config = dict(
    arch='vgg',
    model='segmentation model',
    dataset='rendered landscapes of hills, water and sky',
    train_examples=72500,
    image_size=48,
    crop_scale_min=1,
    horizontal_flip=True,
    rotation_deg=5,
    color_jitter=0.1,
    num_classes=5,
    output_stride=8,
    norm='batchnorm',
    hidden_act='relu',
    depths=[5, 5, 5],
    kernel_size=3,
    stem='deep',
    widths=[96, 192, 384],
    downsampling='avg',
    init='kaiming_normal',
    optimizer='cautious_adamw',
    learning_rate=0.0021,
    beta1=0.9,
    beta2=0.999,
    eps=1e-08,
    max_grad_norm=1.0,
    max_steps=7800,
    batch_size=256,
    epochs=27.5,
    lr_schedule='cosine',
    final_lr_fraction=0.01,
    warmup_steps=780,
    weight_decay=0.07,
)
Rows from block 12 of a small segmentation model, named by matrix and row number. Each number is 128 + 24 x the weight over its row's rms, rounded and kept within 0 to 255. All counts start at 0. Numbers have three digits each.
Before each channel's rows are labels from the 100 images, of 14848, where the channel reaches its highest value: "responds to" is what is common among them; "peak on" is the class under the peak. Only what is clearly more common there than usual is listed. The data: rendered landscapes of hills, water and sky. In brackets: how many of the 100, against the usual share in percent.
# conv: 3x3 conv (model.blocks.12.conv.weight, 384x384x3x3, each kernel summed), inputs 154-230

responds to: snowy peaks (87 vs 14.1); high relief (79 vs 38)
peak on: snow (44 vs 2.6)
conv.103:134102130142128095108094138072145172133132137141143068105127129129156095141149135132124131156121104133136116127123142192133105127128140136144099103141123128128126126100122129140110118126119176118118121128124106146129095112122124162

responds to: high relief (71 vs 38); red mesas (44 vs 14.5)
peak on: steep ground (99 vs 14.7)
conv.327:144142106098158073155110133150131105147105116163154120122100123120183137113130142137120085116119099104143144088168141138136130094131161112165106136120137098099107077115110105161148121101103141086128124114092174088151104112113154135

responds to: high relief (72 vs 38); red mesas (41 vs 14.5)
peak on: steep ground (57 vs 14.7)
conv.71:167123113113147148148136129111122125173143130138116129116144139132176117088138111100106130113100163128106081116124133132128116124137097123147103154123142108133124114121118169128140099098122140100133162158088143077126126041125030129

responds to: fog (67 vs 29.5)
peak on: water (33 vs 7.6)
conv.101:109141111099111143103125126118151081132139109146114136111109107106118163154121137110100146094180129120132109124123097152102158128110163123138104150153118093058105157152106130155140124128164083129133128118102135152084118139118103138

responds to: high relief (69 vs 38); snowy peaks (58 vs 14.1)
peak on: steep ground (98 vs 14.7)
conv.22:117151122138129113117105142119107134124135118162124124106125116124143135159111130122132148122109089126124105141144129155092134149179125132144152125123118134145101129112180136126120125107108134126122120081125158138131115133118170140

responds to: water (91 vs 44.3); red mesas (69 vs 14.5)
peak on: steep ground (42 vs 14.7)
conv.263:128120164170125117085119118118154155141149146131112083141109152172074125141116136146136158146096156086120148136176129155120131109137202080107113088134119104102130123076129122162154132134132158124105098129148136147148121115132123114

responds to: dark volcanic rock (34 vs 14)
peak on: sky (98 vs 47.3)
conv.84:090144139122120152143125154139110124139083174121170106118127111119132154114126170129108146106135126121145166124124123142163105119111139140121115139165117136107137155132123103174139121153144123128128144111100110136136148167135124152

responds to: night (71 vs 24.8); fog (63 vs 29.5)
peak on: sky (83 vs 47.3)
conv.256:126077133117090134118158102085136120126096079142130095132114113117090118114147141141150130113164122141125168114166113154105118135137126140146139106093119100141116125122087141128133124149147104135142149159120109130101112117123131118

responds to: high relief (84 vs 38); snowy peaks (60 vs 14.1)
peak on: sky (94 vs 47.3)
conv.177:122112143091072114121113165094130167123139131045091097125111139106149123130141114102134118125130113130138093092121147144150133143115173124126084118109118084125136117117085115158150136135104148123077117126117121154120119092135086138

responds to: red mesas (68 vs 14.5)
peak on: gentle ground (91 vs 27.9)
conv.125:151107154107113104159104089141098183126132094121105107131105132172161088113116110126147101099099143149142115128088139166143112113145128122150119122135107081164157113155115167067158139132092150133083115109191126100133134081112145145

responds to: snowy peaks (66 vs 14.1)
peak on: snow (66 vs 2.6)
conv.241:120080120098092126128111115088133106150103138051098114133067136134124106140145134125125090121118149137140125148125097107131137133129163141118143144120134109124149115121129114128106122143056122116109117069099139127146160145129098116

responds to: green hills (41 vs 14.4)
peak on: sky (96 vs 47.3)
conv.249:142101147084095102113115175118132070121103145104109096122098159156117095099166128108130111092113089096134104158131161121140120136133116131121099096116104154147113100112131105172099126094125104129093152144117151104106129087095104156

responds to: water (84 vs 44.3); red mesas (53 vs 14.5)
peak on: water (56 vs 7.6)
conv.157:096123150185173134059105137097091146136142121151126151161137106109076156148145149116120148108109177124133133125152125157130120114117178119051141143143127142106133120117096103144149129149154161104156130122097122154119171189138171150

responds to: green hills (41 vs 14.4)
peak on: sky (74 vs 47.3)
conv.220:152094112069125156184157119143164104123133134114121132118160117131133111174140041148145151063117107125126171139140096106140139128134187122167142121170136096138158152122169150118121122102142094124078112136143148146144124150102153109

responds to: high relief (84 vs 38); red mesas (47 vs 14.5); purple alien crags (43 vs 14.4)
peak on: steep ground (62 vs 14.7)
conv.193:160112110134155139118123137127136165127106132178139108102149131148124149133102131122145142125143120111125149131148162177130141140148095119149093098134127102119137148164102119123150073123144133127154154159152129134118119039132000136

responds to: snowy peaks (100 vs 14.1); high relief (71 vs 38)
peak on: steep ground (64 vs 14.7); snow (34 vs 2.6)
conv.379:119114136110084124142127120101129128111147112052147100139061102117160110130121101126119108119119098107130138126125155095097128135092195138170114127126112113121132130136152107150109144109097130120117110101134136126117129165092145142

responds to: desert dunes (92 vs 14.5); sunset (63 vs 25.4)
peak on: gentle ground (68 vs 27.9)
conv.215:124111141055100138188163096096111147115115118063102111104140111107172110120143121129122148138146097117130133138133150092128115138143052117191147111132136092117140140119121117139134142144155154138140128094094132138140120159140120133

responds to: terraced slopes (35 vs 14.3)
peak on: gentle ground (86 vs 27.9)
conv.264:148128155120154116127123121126131132138125129038123109130114153148107130122137143137135125127141137116108154098131111025119158133127148087130121103129148148105142122114134127121130126117124085118142097122111108143130147166113143135

responds to: purple alien crags (74 vs 14.4); fog (65 vs 29.5)
peak on: sky (95 vs 47.3)
conv.351:171112116140086136129134130157117093136129116178156072121140111113114123124154084151148140100108168151140152124111102152117131118122123131104138115114128105134147152101132108092104110132142096117102124137126121089083136121120146124

responds to: snowy peaks (91 vs 14.1)
peak on: steep ground (45 vs 14.7)
conv.337:105086145108087109119106148093145128120158097034133088134081158129138156099160127148108070123135142118104143134116130084145097135112151123129132133126121099124111108135141093114121125116106149087118123129092109132172159144146160157

responds to: terraced slopes (46 vs 14.3)
peak on: sky (99 vs 47.3)
conv.187:099073092100080137147161121142129060119093133062099141170150087130131146134165094117106133096123146117142147144167126082122132105137139100153165130131133110145104159143118132137106139134158070132139127099157124119131156139133131098

responds to: red mesas (44 vs 14.5)
peak on: gentle ground (82 vs 27.9)
conv.119:110098129105127122112079162073117111209131122115087127119193142097084140065132143119138145114104142155138137155127118120122137170138140123082159140144128179176123135091107170113096100152107149144109147128125107101140118085146128131

responds to: water: dry (93 vs 55.7); snowy peaks (91 vs 14.1)
peak on: steep ground (53 vs 14.7); snow (44 vs 2.6)
conv.176:122095125101128097165134137150118128097129153166162111091103115109153111114131100118161046133143083090121150147140116145100131128097158122151109124088110105093113106129183122113158118083077132110114135107120163120068131129083144124

responds to: water (100 vs 44.3); desert dunes (77 vs 14.5)
peak on: water (93 vs 7.6)
conv.131:158172130102127108168152137060127086124164125128127135095127096092190118109148138143109123108138138083103132140139119101109083128185128144162135114120098098111143129130173130144138145190117124123132143098080116164143132115143117123

responds to: green hills (42 vs 14.4)
peak on: gentle ground (95 vs 27.9)
conv.78:103163121063156131146141154114134077132125124151128117164091145158157141149134090152149121109096092136141158137145117150138152098149161132156118093149148162156130133119189153140150128126116124139061093150157137139100120111114171160

responds to: water: dry (88 vs 55.7); snowy peaks (42 vs 14.1)
peak on: gentle ground (80 vs 27.9)
conv.219:093126138137147136101120140168140144150163153162121062145111118128152097123123164097120118131109142173133148110138105161093117127107118098099092138156131179173094129091153120112111100123139176136115095113150154116145119110128183149

responds to: high relief (89 vs 38); snowy peaks (46 vs 14.1)
peak on: steep ground (49 vs 14.7)
conv.346:147136106136108078104090165084126147109146110122136052137115150139124132113118123131113127140113113113135099123118131173156134121132189124105107103104118108105139100117149116132125126119098135109089115156094120160131092105132119144

responds to: high relief (81 vs 38); red mesas (57 vs 14.5); dark volcanic rock (43 vs 14)
peak on: steep ground (58 vs 14.7)
conv.105:144121146123150116126131173160120155123118130054084142150156148124122119138104127109148131134101121128122128117121125047191145155137113110113097114152155134142133123137125114130130097128127090125110127151095125121130100095132043111

responds to: water (85 vs 44.3); green hills (55 vs 14.4)
peak on: sky (77 vs 47.3)
conv.201:090137118098132125169139137134175107170131128111143117127119103117173149130162120151092117100097104143123162122151086121129115111163096116176122113143131139183080138139142095161105120100132148110115130168201178090125118127100148150

responds to: fog (78 vs 29.5); water (72 vs 44.3)
peak on: sky (99 vs 47.3)
conv.277:118106116091128147131138105142187091201101117117150085131142077127123178132182098163105154143108127150127120116130094131118119099151089114138122148103141128158104139140157082144087137134126149099123170132179163099128123123067147142

responds to: purple alien crags (51 vs 14.4); snowy peaks (37 vs 14.1)
peak on: steep ground (36 vs 14.7)
conv.200:154128157154144132097123126207134085125129135224135125124130131125108100142136153116145150155117152129140111141155122178120115115143104142091121161127144139103150149110088135067143116081161140135112118121141133123116130127138181114

responds to: desert dunes (34 vs 14.5)
peak on: sky (100 vs 47.3)
conv.24:124136105153100117119155074094126134113084127119116113102154126149087124121111105120121152104115096134154089116127175127134126142097138106119095125150112114103080112087097090137142117127120112125112122150109099129119101109146153095

responds to: dark volcanic rock (83 vs 14); night (59 vs 24.8)
peak on: gentle ground (97 vs 27.9)
conv.7:088096128120135141122126122113143126139104141000114112149108136117126119105151163132120128140133147111137164108135134020134119133147123107145138128124136135135145147107130103124105119155135082123162118112107091158126138127140107135

responds to: water (80 vs 44.3); green hills (38 vs 14.4)
peak on: gentle ground (83 vs 27.9)
conv.326:163142189115142099153118126174132116136110146080134139165085161107109121152105155098123085101137111132101135057136116064082132154111119118154064113132171160105145112126092119147158105136101107122092087158135131120133092127115112135